A small model that predicts concentration at each pixel, trained from scratch: batches of 128.
Rows from block 0 of the decoder of a small model that predicts concentration at each pixel, named by matrix and row number. Each number is 128 + 32 x the weight over its row's rms, rounded and kept within 0 to 255. All counts start at 0. Numbers have three digits each.
Before each channel's rows are labels from the 100 images, of 14976, where the channel reaches its highest value: "strongest on" is what is common among them. Only what is clearly more common there than usual is listed. The data: reaction-diffusion patterns (Gray-Scott). In brackets: how many of the 100.
# conv: 3x3 conv (decoder.mid.0.conv.weight, 128x128x3x3, each kernel summed), inputs 64-127

strongest on: embossed (74)
conv.70:129142163144118090120148128131165119121159127168168133195104155097164162190191199154173058082081096137076077148122110187061065139056128099165139112171092128149152097128170115118084111139165123

strongest on: embossed (65)
conv.13:158158130136120160164106086151084166140080115126163056062128139142149162062143128077103122171081139159162159128126120092161122166174099158153117166110156110138125137162143190096133165113111176

strongest on: feed 0.078 kill 0.061 (33)
conv.46:075102144147102095114108189176163147142140134102155112156113099103148207125129159129172129113117194078028210120143160128131121151147126148158126137188147096145102139108117134121129083140115109

strongest on: feed 0.078 kill 0.061 (30)
conv.51:115101136169160130092157146114108119127082159209108079111065070072099123138131137111120120166169114167139166164197134109150159115130105171114078093136121117165107091118201139146130152012139160

strongest on: feed 0.078 kill 0.061 (36)
conv.8:103084155093121172166103054120075136137110158119152094121185138159137074086141067146129067133147153118126143115134077104096111152095148094083087164135161034118160153137132149145158095154160173

strongest on: embossed (70)
conv.31:119116086160100184118222148175108154113120080109152193144135140162084090112193088160101169117088129186117139118116090077154170140080130102145056140071087110133102107139133156132101167134094153

strongest on: embossed (75)
conv.72:103131127103149172115083156084118151146102076101050116154112074095069091105089153086125162154111078133137199134148103108166164146155129149096144128129143074111112117125073138176161171135094168

strongest on: feed 0.078 kill 0.061 (43)
conv.33:178126123088153092122144143082115145104118094133053111115111170123093182138127133094142161161185204116144178118173094120115120165201133170112161142149198137063133140176113148133126154101087176

strongest on: embossed (75)
conv.73:153157132072129134081152127084174117151168156137156153150075110114139084126203146155178109058138129150099076164113106110111086136056132063155143136161100113163164121123143124124113107103134087

strongest on: embossed (68)
conv.40:111127147150134136126114187092099124189140127101118138108136133149072148089113080092120095143119195067128146107163152114137143156146095172083181137137177124098145144159069159142100138183053131

strongest on: embossed (65)
conv.111:138174153157131143195076195116131156152107110161111086126110120052111161123126153124164117132056090117182123158149182149140082149137101206144178164115112151059106167190062132107100096101144116

strongest on: feed 0.078 kill 0.061 (25)
conv.88:084102126093197131122131089162098116078122180123107145078141130097159133107133182098111184119126142085131154115163097152089132142105116113152137174108157095136052123168143172164122140109134217

strongest on: embossed (100)
conv.87:166135138213126097179132106145050130106124090122108102133148096127127154171116142054142081160158118132123178139122205146153116151112117154102160116106187079115106148199104209152108115136136181

strongest on: embossed (65)
conv.53:141133151135106127146127147118171140140148120163169124096125146125078162142114167072121132137097140109074100155128176115131146082135096120100185132172232106131152157190133128148166107130078122

strongest on: feed 0.078 kill 0.061 (26)
conv.56:132154171101073160123163116090163144116150091139143135078124156134152159125127151137072127105090144087072190166073120081091130110131100106140143146188170102117128145110116138103112089202192082

strongest on: embossed (76)
conv.50:083187120171134151197086130109133193089128074120145085141117091076066171108056143073154179084109127089096171102144101161124096102186106145109137102175125112117103098128144139146135091133196141

strongest on: feed 0.078 kill 0.061 (34)
conv.122:140159156127123118163199091162109081101211147116197169114102106175138185109145074129121134119147137110083127112159106094090144119122068108153106113125177084134118116192146180189145118150164104

strongest on: feed 0.078 kill 0.061 (25)
conv.89:102125109164077121044203096178162148110140113157132135129101149091162161133120139145126166189129139174146119109172155050136143139117105152100136083173132100121147120092146066138179175121090112